Weights of a small multi-label image tagger.
Training: normuon at rate 0.014, 6000 steps, batches of 384.
Rows from block 2 of a small multi-label image tagger, named by matrix and row number. Rows with one number within an expert belong to one neuron, the router's apart. Each number is 200 + 30 x the weight over its row's rms, rounded and kept within 0 to 999. All counts start at 0. After the name is the row's rms in percent of the matrix's.
Before each expert's rows are labels from the 100 images, of 14848, where the router gives the expert most weight on average: "top examples" is what is common among them; "patch colour" is the nearest of a few named colours to the mean colour under the peak. Only what is clearly more common there than usual is listed. The data: drawn branching plants. In brackets: how many of the 100.
# router: router (model.blocks.2.mlp.router.weight, 4x96, trained with AdamW), inputs 0-95
# up: expert up (model.blocks.2.mlp.up, 4x192x96), inputs 0-95
# down: expert down (model.blocks.2.mlp.down, 4x96x192, transposed), outputs 0-95

# expert 2
top examples: two-way forks (95); autumn leaves (74); night (42); habit: wide (37)
patch colour: brown (65)
router.2,140,209,199,158,172,229,168,214,213,186,214,179,183,204,175,198,194,222,135,177,208,175,195,207,142,179,191,151,153,191,275,198,196,216,190,245,155,255,239,202,218,212,244,241,254,198,154,206,216,180,197,205,195,198,208,170,213,158,255,254,220,210,202,244,207,187,213,215,214,239,165,218,195,200,177,174,216,178,215,178,150,166,123,170,246,204,265,233,222,180,202,242,204,239,197,202,174
up.32,098,152,166,216,238,228,168,200,167,221,197,205,221,211,231,208,223,181,213,177,205,160,258,218,170,197,204,139,205,175,189,219,195,233,128,197,203,186,241,190,197,171,156,171,183,214,188,240,195,232,172,176,168,201,178,244,264,125,170,203,195,253,187,187,169,189,241,230,220,196,166,201,211,204,156,220,252,216,220,273,205,193,235,241,176,209,229,211,199,149,163,262,198,186,221,214,209
down.32,110,186,198,203,265,204,254,210,204,173,193,198,195,220,157,172,258,214,166,217,129,164,196,179,253,168,230,240,156,253,188,177,213,200,232,187,225,261,214,176,183,215,242,213,227,180,202,200,182,200,206,210,167,158,199,122,170,207,194,200,230,184,170,187,230,215,190,176,222,227,247,172,244,189,173,137,208,186,215,228,189,198,187,231,188,207,209,212,213,215,207,129,146,221,134,205,205
up.33,108,231,161,193,234,217,234,236,199,133,199,211,255,196,278,202,195,192,192,220,193,184,199,233,179,193,245,205,194,217,179,218,157,196,205,232,156,168,151,215,239,187,171,196,150,189,230,202,217,222,210,193,218,165,185,192,211,179,162,233,195,153,132,252,213,216,145,251,196,218,245,203,208,165,208,190,265,193,241,237,215,207,214,165,165,137,197,202,219,176,208,224,217,183,163,155,235
down.33,103,209,156,205,188,150,211,234,181,190,198,200,208,204,179,251,221,132,214,232,221,250,220,152,243,196,163,210,223,230,218,188,182,209,207,194,169,226,211,202,181,260,209,191,248,206,173,172,172,193,231,187,233,221,228,156,172,215,207,175,223,212,222,174,240,222,192,132,211,211,168,195,177,223,175,166,135,251,227,202,193,208,152,171,195,249,169,158,160,186,168,161,224,284,211,207,228
up.34,110,195,172,199,183,189,176,218,212,183,199,149,155,215,229,266,242,145,195,229,198,203,215,185,115,159,171,262,218,197,190,145,230,244,154,241,242,223,201,160,223,186,255,161,181,200,152,226,260,219,262,173,192,204,206,182,190,168,152,191,191,232,219,177,220,188,220,233,207,234,174,219,178,179,181,205,163,196,185,227,153,219,174,199,192,227,231,208,222,183,175,167,195,225,221,188,197
down.34,135,214,135,184,186,149,213,202,144,224,169,182,157,217,189,203,236,210,240,234,196,226,193,149,230,197,195,160,155,256,220,212,251,230,200,207,168,189,180,237,179,203,176,155,196,225,153,174,212,163,239,219,170,231,180,197,207,225,279,219,194,229,241,215,252,172,198,187,234,216,154,205,168,193,212,227,241,203,240,152,239,222,151,174,238,181,204,213,226,185,176,154,184,179,191,205,173
up.35,092,225,205,204,196,229,132,206,215,187,180,216,195,211,181,175,167,209,178,221,209,204,232,180,191,245,192,230,260,229,134,174,178,207,206,211,201,210,176,194,182,209,185,186,193,159,197,155,171,266,240,249,158,154,192,135,219,203,179,199,230,183,243,214,186,185,248,184,188,258,205,258,180,219,211,197,182,168,180,139,257,184,208,204,204,253,194,259,145,225,184,213,167,246,219,184,219
down.35,086,220,162,191,245,235,139,200,224,201,178,179,179,167,223,201,217,239,239,192,134,197,247,196,182,202,197,223,167,210,243,210,182,223,179,176,234,178,212,167,177,145,203,217,157,118,183,195,206,207,183,244,213,209,273,218,229,233,144,200,160,214,185,214,203,218,219,256,150,205,198,259,202,141,259,221,161,186,187,234,184,202,183,177,191,218,181,189,235,224,180,193,228,208,172,189,226
up.36,095,180,219,184,201,239,200,189,162,226,152,181,203,202,199,207,174,230,238,211,197,225,226,205,199,183,202,203,275,203,205,190,222,160,172,163,210,216,244,161,184,193,176,183,182,203,219,205,215,180,246,225,206,192,185,168,180,236,181,176,214,190,200,219,192,243,228,179,265,139,176,220,182,217,186,239,172,167,204,113,234,143,243,201,199,240,137,245,189,217,174,152,211,260,226,180,134
down.36,091,173,186,224,241,199,168,225,219,199,188,217,222,201,202,170,170,216,147,175,210,207,193,157,253,234,164,168,174,212,202,219,208,267,234,186,288,127,177,151,205,179,186,208,219,209,193,197,191,169,147,180,207,173,198,258,244,196,225,270,164,210,232,168,218,252,186,220,186,185,205,193,170,210,209,169,173,166,243,153,180,270,192,185,216,182,187,168,234,204,233,196,214,177,191,184,200
up.37,109,175,245,267,240,197,163,183,225,225,151,193,219,181,179,194,201,186,217,180,225,188,213,183,133,228,128,181,179,186,199,246,171,173,173,222,204,226,244,170,188,142,187,227,215,255,225,224,247,226,200,206,220,171,243,226,194,194,211,164,209,164,189,237,199,214,237,209,218,204,142,221,175,187,211,173,173,145,166,227,189,187,162,144,183,214,205,197,232,175,214,205,175,252,273,215,209
down.37,117,189,203,246,178,208,183,143,152,206,186,213,228,207,219,242,187,185,179,181,239,188,250,185,232,180,192,181,181,237,241,161,232,213,166,195,166,167,205,232,196,198,167,213,215,187,164,232,205,235,178,235,200,192,232,168,242,157,227,240,200,178,193,222,241,173,187,146,228,160,203,194,241,233,250,177,200,178,203,141,224,138,180,217,181,189,141,202,245,203,273,139,209,189,186,227,238
up.38,106,204,204,172,216,129,184,212,222,165,190,208,242,191,173,222,242,202,208,132,181,195,244,215,182,171,211,204,170,174,212,222,234,180,214,182,242,157,234,203,190,202,169,259,195,211,220,173,237,231,190,231,194,177,208,180,188,216,162,138,199,144,222,220,213,258,286,150,162,190,256,205,228,212,224,238,156,236,203,185,170,175,159,197,222,181,250,230,185,222,187,193,197,225,193,205,154
down.38,098,248,213,212,195,185,193,158,144,186,212,243,172,220,204,189,147,194,235,141,262,261,146,190,142,233,181,200,176,183,223,243,184,190,136,176,204,220,191,250,152,220,215,201,143,161,167,170,180,221,230,154,248,171,196,209,207,220,202,251,232,245,233,207,217,212,180,212,193,203,200,195,207,164,225,233,201,134,226,191,203,164,217,172,232,184,202,184,207,211,206,171,225,226,191,220,231
up.39,113,213,270,227,180,218,240,206,222,205,134,186,163,215,199,194,253,168,177,199,223,239,140,170,210,191,187,251,256,214,178,170,173,211,234,216,188,260,266,168,187,262,211,173,232,189,196,150,220,181,189,209,154,178,194,162,149,192,225,164,225,189,176,180,208,230,185,192,205,236,176,183,199,215,171,222,244,220,198,188,225,172,206,177,209,217,190,160,221,216,185,145,195,169,154,252,182
down.39,094,206,160,180,183,190,164,258,186,180,198,157,201,182,246,228,124,203,224,189,199,234,252,231,195,233,191,193,168,193,254,212,241,182,198,176,182,158,196,252,167,128,197,237,161,187,161,242,201,178,164,217,234,219,199,224,191,217,204,196,160,183,243,192,195,203,181,203,198,206,166,246,200,211,197,218,219,212,182,262,217,179,239,169,223,214,164,177,179,178,166,262,204,130,179,248,224
up.40,097,226,183,231,179,218,197,128,220,221,176,205,231,115,196,183,240,195,177,178,259,190,168,193,193,238,252,179,189,199,186,247,183,214,113,206,160,226,183,174,195,201,186,205,257,210,226,229,209,177,187,139,213,186,243,178,233,202,190,252,208,166,241,236,202,215,234,173,192,173,226,215,197,162,199,225,200,245,183,165,242,187,169,167,191,200,145,186,220,182,239,205,230,170,190,217,167
down.40,104,179,154,163,233,170,214,206,186,199,152,191,190,178,236,209,225,192,232,179,201,174,211,216,250,175,233,211,154,247,200,218,200,131,229,153,223,183,212,240,151,182,230,234,258,263,130,165,222,212,249,220,198,187,204,233,175,155,198,208,224,182,189,164,199,203,195,152,206,183,282,233,207,221,188,234,220,219,196,170,186,177,167,167,161,226,184,231,194,207,200,176,154,182,182,179,234
up.41,104,171,206,184,228,162,185,177,242,213,182,190,113,218,195,153,205,178,124,196,282,180,191,217,219,184,218,193,205,235,240,189,221,198,179,182,230,242,177,235,203,215,210,152,253,215,188,136,191,191,214,194,191,234,171,181,172,212,206,193,210,190,189,163,220,217,167,162,184,210,247,257,167,231,178,245,183,264,205,177,185,179,250,143,216,208,200,223,189,152,212,236,189,192,209,225,211
down.41,119,180,190,232,172,212,167,178,218,161,203,175,231,187,156,219,223,255,261,202,169,191,207,232,217,185,233,209,195,207,116,267,204,234,194,204,206,178,211,206,205,201,193,179,170,245,171,233,222,226,215,114,178,199,237,189,194,179,173,203,131,198,163,236,177,210,200,263,169,183,184,236,211,220,173,199,205,165,222,221,170,205,186,241,206,177,177,133,213,175,196,263,198,233,165,198,228
up.42,098,239,202,183,208,244,239,220,181,208,207,168,210,202,223,239,201,206,189,203,202,186,182,212,167,193,222,167,189,151,226,257,232,237,188,188,194,197,199,209,222,142,170,223,210,206,146,168,182,273,194,204,170,264,230,212,200,155,187,249,229,143,203,195,186,154,178,197,217,217,198,189,136,148,209,186,190,207,142,184,189,203,207,237,187,244,197,213,203,168,155,298,186,164,160,188,218
down.42,090,219,215,203,136,215,235,196,199,167,207,227,181,243,162,212,235,145,212,161,186,223,189,171,194,208,252,243,186,214,131,210,181,185,234,199,199,192,221,176,208,217,240,181,201,240,195,177,173,197,219,210,216,166,203,167,215,245,179,250,203,198,118,187,183,191,214,179,229,195,182,218,260,221,174,153,241,198,177,195,200,199,205,214,168,226,265,247,170,206,192,180,199,213,109,250,158

# expert 0
top examples: three-way forks (89); bare (74); narrow (59)
patch colour: grey (62)
router.0,105,186,254,209,242,173,202,173,207,184,151,211,180,238,216,191,248,188,211,190,222,225,212,199,239,238,189,235,236,179,166,205,244,193,150,130,239,173,230,217,204,188,153,219,195,172,254,200,216,230,171,213,242,139,195,218,207,228,176,179,204,165,190,174,157,237,210,180,190,186,227,208,193,192,243,214,191,212,208,157,258,180,252,227,152,178,177,201,159,270,176,162,194,213,233,245,236
up.32,097,229,178,193,177,186,191,205,226,195,157,177,227,166,184,186,226,227,135,161,213,205,225,245,185,165,196,178,184,227,189,198,191,186,198,200,109,209,243,176,255,236,232,177,239,271,216,212,157,221,231,245,214,170,148,122,185,231,146,225,205,216,238,233,234,256,196,183,204,189,155,185,187,250,186,174,193,192,232,209,173,205,197,184,201,200,166,226,183,234,226,213,227,177,188,216,176
down.32,096,215,194,205,186,220,226,176,151,270,244,178,182,166,148,188,216,191,154,235,170,172,166,218,166,230,165,175,249,241,210,200,201,196,213,196,194,212,187,220,228,173,217,205,229,252,150,209,203,238,202,211,139,232,215,176,163,177,189,194,216,216,193,180,249,178,235,189,160,272,201,217,201,183,151,179,199,227,179,222,230,176,140,263,225,254,206,194,174,241,186,146,182,167,196,209,223
up.33,091,208,176,184,233,165,207,188,173,199,232,191,215,217,140,188,218,163,283,244,194,135,162,170,165,201,223,178,208,192,152,179,155,228,175,232,212,217,176,206,224,199,197,182,194,180,155,258,199,233,202,199,219,193,203,208,197,212,188,195,157,205,290,193,260,199,170,235,169,215,224,194,255,238,147,222,184,238,212,225,220,186,222,179,180,180,195,150,222,227,173,170,243,189,231,242,181
down.33,096,215,168,178,180,198,160,165,193,207,230,125,212,219,233,180,221,234,193,156,212,232,220,148,193,192,183,234,210,189,220,226,225,223,267,165,241,176,254,197,193,210,172,186,203,195,215,188,168,179,149,242,168,197,216,225,162,180,178,230,155,190,193,273,191,257,204,211,184,156,208,165,210,195,210,237,178,185,154,222,196,220,162,145,235,202,164,228,199,194,211,208,188,238,177,287,210
up.34,098,186,259,214,193,209,128,180,199,191,200,170,208,204,219,262,166,185,233,207,169,236,206,217,180,198,129,259,161,232,213,208,156,199,232,218,159,243,193,230,213,209,217,155,211,211,208,272,171,193,211,221,209,197,206,182,181,173,178,189,205,249,223,199,188,140,225,176,208,176,233,180,258,197,119,194,191,150,246,202,213,170,202,190,156,224,156,213,166,221,231,224,204,181,188,190,168
down.34,113,147,207,230,158,182,172,223,186,195,186,194,150,186,260,179,137,178,213,232,190,166,198,129,185,220,221,186,196,183,190,210,203,134,192,166,187,194,238,193,224,203,209,179,184,254,245,187,168,202,211,208,212,210,189,174,153,255,213,148,190,209,160,200,155,187,261,266,199,250,199,212,188,240,255,230,198,226,186,219,198,181,197,197,195,247,231,215,206,205,148,166,238,241,213,187,236
up.35,109,248,200,180,209,197,220,197,163,183,211,205,207,203,122,220,226,221,246,205,204,162,190,136,124,159,204,232,196,190,190,228,230,179,256,197,245,180,173,257,223,189,229,220,196,209,196,234,151,160,213,200,221,251,196,238,209,207,203,167,217,222,197,186,208,147,153,202,174,176,214,250,166,212,191,242,188,204,202,187,221,150,196,243,206,248,210,183,244,192,207,176,243,206,157,190,130
down.35,088,137,175,235,174,216,156,211,190,178,227,229,216,163,201,212,181,141,215,250,156,195,175,196,183,237,199,253,202,195,238,190,145,209,226,204,216,199,201,232,166,224,263,217,174,214,232,186,204,231,200,192,224,217,139,197,228,160,203,177,222,209,218,247,203,189,182,211,225,201,170,161,208,184,147,210,210,260,211,235,218,159,183,192,192,186,161,276,185,125,216,173,227,180,245,226,229
up.36,111,239,191,179,199,227,230,233,169,237,205,214,207,225,203,216,174,211,199,170,180,241,205,192,212,173,219,151,148,188,168,231,208,216,169,193,179,183,155,188,201,226,216,206,193,174,196,226,206,203,211,274,202,183,116,166,213,192,205,227,224,195,174,170,167,234,180,197,173,233,228,179,159,213,258,228,192,230,263,174,206,209,248,221,168,152,196,200,159,252,102,205,180,193,240,246,191
down.36,131,191,176,195,173,198,218,203,222,176,172,181,246,196,197,220,210,227,199,230,208,194,176,194,193,197,191,159,184,181,212,193,192,288,201,257,172,151,195,255,151,159,248,188,212,211,208,161,226,263,197,238,144,238,233,193,170,217,215,178,198,156,221,209,214,182,176,217,213,175,164,191,245,174,206,201,226,200,223,266,180,172,223,198,210,203,186,215,154,215,279,191,237,161,130,186,152
up.37,099,234,267,198,184,187,190,194,234,173,195,198,183,180,191,185,170,253,182,168,189,178,232,118,220,246,225,196,186,227,243,116,189,232,149,177,233,191,209,223,200,206,230,204,191,138,206,206,228,186,198,243,200,190,230,191,202,145,223,226,215,200,118,201,191,211,207,249,188,220,222,183,178,199,160,196,238,222,178,168,186,193,211,208,148,273,219,212,259,191,194,156,190,193,182,200,215
down.37,098,172,199,178,188,243,187,187,191,229,250,206,251,190,223,183,217,130,211,225,220,212,182,217,138,197,179,193,201,131,178,231,224,143,207,236,195,165,162,156,212,220,149,222,190,255,195,210,168,244,223,237,188,149,242,232,200,220,155,211,160,207,211,206,215,188,210,148,202,162,182,213,231,215,207,243,184,171,207,186,260,266,205,232,188,180,155,255,187,183,196,242,213,188,184,196,208
up.38,087,192,228,223,222,175,212,240,236,195,161,179,173,174,172,203,180,214,191,163,204,215,219,229,202,215,179,176,180,192,204,178,167,210,182,194,214,185,200,132,189,223,175,210,181,228,254,198,188,247,173,188,200,213,210,178,208,219,153,225,218,172,179,154,211,228,237,162,173,196,250,220,169,192,185,239,208,211,256,282,243,166,235,192,229,211,202,230,206,153,147,281,168,179,126,156,164
down.38,093,236,237,207,173,223,226,209,202,251,167,141,169,204,200,196,205,189,217,177,261,270,207,207,158,235,237,171,209,229,140,233,200,207,186,204,201,214,157,218,201,201,197,195,188,223,151,226,212,191,266,144,192,176,222,217,239,209,167,170,142,240,144,185,210,99,227,217,210,164,221,179,175,205,172,192,228,201,240,160,203,218,172,183,204,175,180,196,206,227,196,226,220,189,205,187,157
up.39,107,209,159,198,223,200,211,233,231,225,173,218,160,184,171,228,179,218,246,150,231,254,187,265,224,151,214,210,218,191,136,192,242,201,172,181,178,211,208,177,148,137,259,214,192,185,239,205,192,158,190,230,216,115,157,183,199,219,223,215,202,188,157,183,235,202,201,181,171,216,176,201,209,269,259,205,225,165,171,208,173,223,231,213,177,234,181,191,210,194,194,166,229,194,187,217,241
down.39,095,226,236,181,181,213,202,239,195,194,188,232,246,223,205,188,206,126,187,154,161,195,241,168,199,201,213,166,179,191,181,204,228,216,138,192,171,187,216,196,181,193,248,222,206,232,159,166,271,155,281,238,175,235,163,201,223,180,163,201,170,206,196,187,208,169,160,276,236,187,232,216,201,189,203,207,145,190,191,223,197,217,222,211,262,182,170,186,198,186,169,234,178,183,264,212,205
up.40,103,157,219,240,255,206,155,198,173,148,216,208,174,179,183,172,224,198,200,184,221,218,261,175,148,180,182,257,279,236,221,195,180,231,226,189,214,178,228,181,233,134,187,259,179,193,243,180,242,221,180,214,171,172,235,189,180,165,214,148,183,204,232,162,250,163,162,196,186,240,199,200,242,209,206,177,181,199,188,205,167,235,224,165,191,186,200,204,229,217,235,217,194,146,199,192,154
down.40,108,251,170,204,219,200,217,203,230,197,199,169,205,229,228,199,219,180,215,189,226,245,210,171,187,143,146,162,168,201,198,234,192,157,199,171,214,188,192,218,178,212,235,248,203,229,183,192,207,216,235,201,207,161,203,281,158,195,207,221,172,252,200,168,210,206,161,217,202,189,189,230,213,203,289,206,237,138,202,134,200,137,172,194,156,225,170,192,278,184,191,151,207,178,205,203,184
up.41,093,222,236,168,178,154,254,195,169,168,207,196,230,201,165,223,234,239,204,163,218,195,174,204,150,158,182,216,165,251,197,274,203,281,191,221,218,270,215,215,221,155,244,224,237,203,178,180,188,188,220,187,176,172,169,189,166,218,137,189,126,208,212,224,208,176,181,199,238,199,154,188,172,186,213,230,256,181,231,213,222,199,170,201,186,221,208,183,174,224,183,205,210,246,169,178,209
down.41,088,219,215,211,202,214,188,192,206,240,220,199,182,158,220,229,210,217,160,127,176,196,155,149,236,182,252,196,171,200,232,187,162,214,255,187,178,249,217,283,235,193,158,184,246,221,224,225,181,131,207,200,164,213,235,214,190,209,208,203,246,159,170,167,238,237,181,156,204,210,200,200,214,194,185,178,196,215,222,182,204,245,137,176,219,197,144,183,215,230,223,202,138,183,171,189,230
up.42,095,207,238,188,205,204,161,198,205,185,248,220,213,195,169,213,202,210,182,254,221,212,139,207,106,184,214,236,187,203,133,183,244,213,156,216,210,223,175,165,197,192,194,220,257,191,231,211,221,252,221,179,160,205,227,189,152,255,202,194,187,235,229,168,213,182,128,189,174,156,206,194,187,242,145,227,144,212,169,197,174,232,191,213,264,170,200,213,215,208,197,202,228,184,181,197,239
down.42,097,212,131,200,209,209,187,195,261,240,265,210,171,241,180,159,194,204,217,192,192,219,219,191,184,182,199,216,189,212,190,178,213,209,198,208,230,193,235,210,197,171,244,151,266,231,153,205,169,162,214,237,192,152,169,186,274,258,190,224,143,152,169,172,183,205,217,207,205,218,226,208,213,180,217,181,253,192,194,190,150,230,243,161,248,193,193,217,185,161,187,183,175,264,171,227,175

# expert 3
top examples: bare (98)
patch colour: grey (65)
router.3,070,215,211,185,177,200,235,188,238,245,285,256,255,160,211,233,185,187,280,266,201,232,224,157,207,184,211,277,227,228,162,193,194,181,218,206,232,160,177,197,201,224,199,145,162,233,202,195,196,165,194,242,186,227,208,209,232,211,168,182,168,188,174,158,186,219,154,187,213,161,187,204,217,195,188,209,218,167,190,196,190,215,268,205,166,229,205,186,219,200,237,178,205,155,209,159,204
up.32,102,240,228,173,203,198,205,180,215,202,181,198,184,191,153,173,222,169,204,270,223,187,191,200,237,248,113,222,178,229,197,192,192,212,205,166,215,202,217,206,182,217,183,222,188,176,124,225,211,231,162,227,248,185,181,136,225,127,191,231,203,211,245,145,200,215,183,243,229,205,210,209,163,171,194,157,236,214,195,134,187,172,273,196,221,207,182,182,236,207,177,207,238,209,213,206,164
down.32,090,217,150,199,221,179,141,154,152,189,245,144,204,173,224,210,207,236,200,193,227,215,234,182,221,203,175,179,193,247,242,212,158,203,234,180,223,201,248,247,172,208,203,209,232,237,213,165,192,183,214,202,226,194,230,156,210,218,211,185,244,198,218,235,167,154,199,149,178,170,219,198,189,230,178,242,221,189,187,265,146,175,210,204,162,231,172,109,221,193,183,218,166,229,249,194,179
up.33,113,170,238,232,178,251,218,166,209,216,238,234,182,185,166,257,221,186,171,184,157,249,232,210,167,246,199,227,211,173,219,263,153,236,208,161,171,153,201,194,191,159,203,194,237,232,176,138,201,206,234,187,144,169,142,190,204,191,208,225,206,206,177,196,195,186,233,209,207,191,154,192,174,130,168,203,247,205,172,156,220,194,190,194,228,193,222,156,211,218,198,248,256,231,181,213,229
down.33,124,214,123,176,171,205,200,177,233,189,169,219,184,233,180,181,208,264,198,177,225,197,140,221,207,232,195,218,210,217,194,254,244,195,189,190,204,199,192,221,180,206,238,197,223,175,135,244,170,157,244,234,198,228,156,230,230,198,208,214,191,263,252,202,166,195,252,192,162,237,204,178,176,248,178,146,184,138,209,166,183,170,190,191,207,171,163,184,213,165,250,242,206,181,181,234,212
up.34,106,189,239,186,146,243,195,206,218,226,203,183,182,219,192,179,229,207,227,199,206,155,221,135,169,169,171,181,187,188,203,144,202,191,188,208,148,234,185,188,198,188,170,157,224,177,198,242,199,237,264,231,233,220,193,136,208,204,240,179,218,180,211,162,190,269,179,134,261,245,159,202,204,219,208,178,230,205,168,207,184,229,175,138,231,214,242,181,252,164,163,204,221,223,210,214,202
down.34,109,192,212,201,212,146,185,200,239,189,228,242,193,187,216,220,204,228,203,181,212,187,184,171,186,242,253,140,149,250,190,251,217,216,139,204,239,199,173,154,233,239,215,205,217,213,217,214,267,192,177,160,224,186,193,225,230,229,164,162,187,197,216,277,232,166,189,200,180,173,226,195,160,159,228,183,177,200,179,181,220,116,230,208,220,158,200,204,233,185,136,224,195,218,231,201,201
up.35,100,193,189,198,222,232,187,205,186,199,206,154,232,150,163,194,186,188,272,182,276,211,181,232,179,218,244,189,149,172,209,201,252,171,186,241,180,234,170,178,183,199,211,213,207,219,161,239,193,196,252,181,169,210,195,199,185,192,167,212,192,244,240,165,239,245,216,190,222,191,154,191,210,181,160,214,231,130,182,160,189,217,145,170,189,186,213,242,220,174,190,185,151,219,233,215,278
down.35,103,191,183,196,180,202,227,192,221,177,156,241,138,177,229,223,242,180,171,214,191,204,213,158,182,198,190,227,135,180,236,212,189,218,195,159,182,236,253,188,206,160,197,240,169,217,145,145,163,207,162,202,164,169,221,199,197,198,241,243,207,213,158,200,208,222,210,262,216,249,180,251,183,181,187,205,209,202,243,246,181,214,242,149,246,204,227,168,256,195,166,168,195,144,224,227,209
up.36,105,253,223,200,195,197,234,214,246,215,192,217,205,129,263,166,228,150,202,167,146,191,251,257,235,163,164,234,211,219,147,179,187,195,221,158,197,187,172,202,225,180,199,202,161,205,248,149,184,164,260,212,213,203,188,195,205,190,143,215,187,201,236,207,197,219,196,198,263,213,203,208,190,204,158,184,201,159,170,173,185,245,258,238,190,204,171,200,245,158,155,190,203,187,199,232,197
down.36,125,176,205,219,252,230,200,207,130,186,211,175,183,220,231,159,183,212,238,161,228,207,225,217,187,223,223,177,228,201,174,222,216,207,191,230,168,160,126,139,138,236,198,199,174,171,199,225,190,214,272,185,203,177,172,229,237,223,176,261,186,206,199,240,200,216,143,230,215,175,190,178,200,200,255,185,240,255,189,194,215,182,147,205,215,199,175,199,118,203,204,191,211,173,215,196,236
up.37,094,238,200,228,262,229,197,198,166,186,188,192,244,198,157,226,231,237,245,206,169,232,151,247,162,196,229,232,214,202,154,237,220,196,201,190,173,158,175,247,216,174,226,195,181,202,170,227,156,206,202,272,197,192,171,154,213,195,229,189,247,219,229,142,195,209,132,148,185,172,176,215,216,164,197,204,220,201,245,161,169,219,166,160,213,206,226,217,195,174,251,224,181,173,207,179,152
down.37,092,182,238,201,182,234,232,194,238,185,162,244,176,199,191,225,191,217,198,188,163,217,241,198,226,167,166,184,182,183,200,222,176,148,177,201,177,199,172,219,169,192,223,232,172,276,203,209,271,172,208,176,217,226,174,217,232,247,126,240,193,157,164,196,229,169,217,182,177,182,203,229,191,199,224,141,175,290,219,183,180,170,170,218,192,207,214,186,228,219,203,237,131,219,170,181,239
up.38,105,171,138,255,201,222,221,203,241,202,182,218,188,200,213,223,202,185,173,223,212,192,224,259,217,166,145,231,214,204,131,181,177,213,142,252,189,153,208,180,251,194,233,250,148,214,150,200,220,199,246,163,163,197,182,172,208,218,187,161,188,222,201,270,196,165,211,194,210,246,199,247,222,224,172,238,200,209,149,198,206,218,245,218,169,223,192,179,144,241,186,185,188,202,175,185,183
down.38,082,218,216,163,207,205,175,241,199,206,201,180,185,167,219,203,188,201,208,185,179,253,248,139,181,166,243,223,198,204,269,210,231,120,196,223,227,236,224,234,180,223,244,186,187,210,217,179,175,224,133,180,254,230,164,189,209,203,212,169,215,191,165,158,231,182,234,211,188,210,230,196,140,213,194,160,164,268,244,241,195,181,142,204,192,196,207,156,219,181,258,213,211,189,216,182,218
up.39,090,178,217,204,190,201,219,175,157,169,200,195,243,190,211,232,139,196,226,169,285,193,192,264,193,203,170,240,193,216,188,173,162,193,225,149,234,206,180,198,230,204,172,236,181,187,208,230,174,203,205,195,196,151,172,170,231,226,159,204,198,251,168,192,217,249,215,183,209,215,166,191,220,174,209,216,267,192,215,146,192,261,189,210,212,156,212,235,227,184,223,186,229,110,158,175,174
down.39,084,208,230,213,244,163,284,220,196,152,193,243,204,220,211,217,220,195,225,233,204,209,212,194,237,159,237,167,185,220,182,178,222,177,158,228,199,226,176,192,158,223,204,204,179,251,212,184,188,138,299,218,207,180,182,215,156,197,210,193,192,200,169,226,220,159,190,205,217,191,205,193,161,193,274,161,192,218,233,155,182,163,166,200,162,219,202,175,199,200,177,248,226,219,137,149,189
up.40,099,200,208,198,241,258,134,184,194,196,246,209,151,191,171,218,225,191,222,242,215,178,191,220,266,219,143,273,163,257,193,173,201,203,206,143,172,198,194,193,188,196,207,229,214,209,176,195,163,196,198,242,196,211,168,203,169,201,205,189,208,139,216,208,194,226,193,188,195,186,187,205,174,200,185,179,203,198,233,191,177,177,190,215,264,181,196,258,207,176,176,211,254,226,279,163,118
down.40,084,239,192,238,189,172,211,189,227,212,229,200,209,192,192,181,150,240,185,208,225,244,204,200,167,199,169,226,161,255,170,195,115,235,153,214,219,131,206,251,220,193,175,202,170,166,219,146,198,201,223,247,261,217,218,189,193,177,189,190,181,188,266,157,174,182,155,191,200,206,246,180,201,212,210,202,229,212,223,235,145,197,187,178,152,216,182,173,180,238,171,263,235,182,185,226,209
up.41,107,230,188,200,219,166,200,203,235,216,217,277,169,128,159,191,232,235,173,157,175,232,219,161,225,233,243,218,244,236,215,202,195,257,191,212,162,210,221,179,203,201,186,226,181,241,188,211,210,166,138,187,201,160,183,232,228,169,162,181,178,249,243,179,220,206,234,166,197,211,209,174,208,215,153,173,225,210,191,171,170,202,226,215,188,168,207,134,209,218,166,208,220,204,221,243,119
down.41,120,165,223,190,219,228,223,158,232,196,207,145,201,171,191,206,170,226,220,216,250,174,174,241,198,263,142,221,164,166,219,161,167,229,204,227,193,235,146,240,190,202,246,216,199,144,198,179,172,268,199,163,228,265,204,169,152,214,205,173,168,206,196,190,184,204,193,247,243,225,193,187,218,184,210,241,240,221,148,167,185,224,169,200,186,244,216,194,176,160,222,227,183,196,143,195,206
up.42,093,170,202,210,200,260,203,186,236,174,207,180,163,201,199,227,215,217,164,168,149,241,172,206,176,205,197,199,198,173,225,163,209,221,222,236,170,207,169,178,219,105,225,186,239,248,171,171,215,253,236,148,152,189,187,193,230,217,191,274,198,209,196,186,220,213,183,217,246,210,218,237,215,185,191,224,211,163,225,176,182,207,220,186,223,205,114,239,183,155,203,258,217,151,193,226,181
down.42,089,209,116,228,185,148,171,197,242,167,186,229,228,195,140,188,192,187,212,178,236,205,189,248,235,179,163,221,200,249,220,263,192,201,255,160,228,199,245,249,144,209,198,216,240,218,215,175,195,198,159,229,230,212,231,186,221,178,213,201,195,178,216,226,158,214,222,240,158,153,216,162,172,179,208,192,148,202,180,191,183,171,151,191,226,193,239,244,206,175,214,182,177,189,257,202,171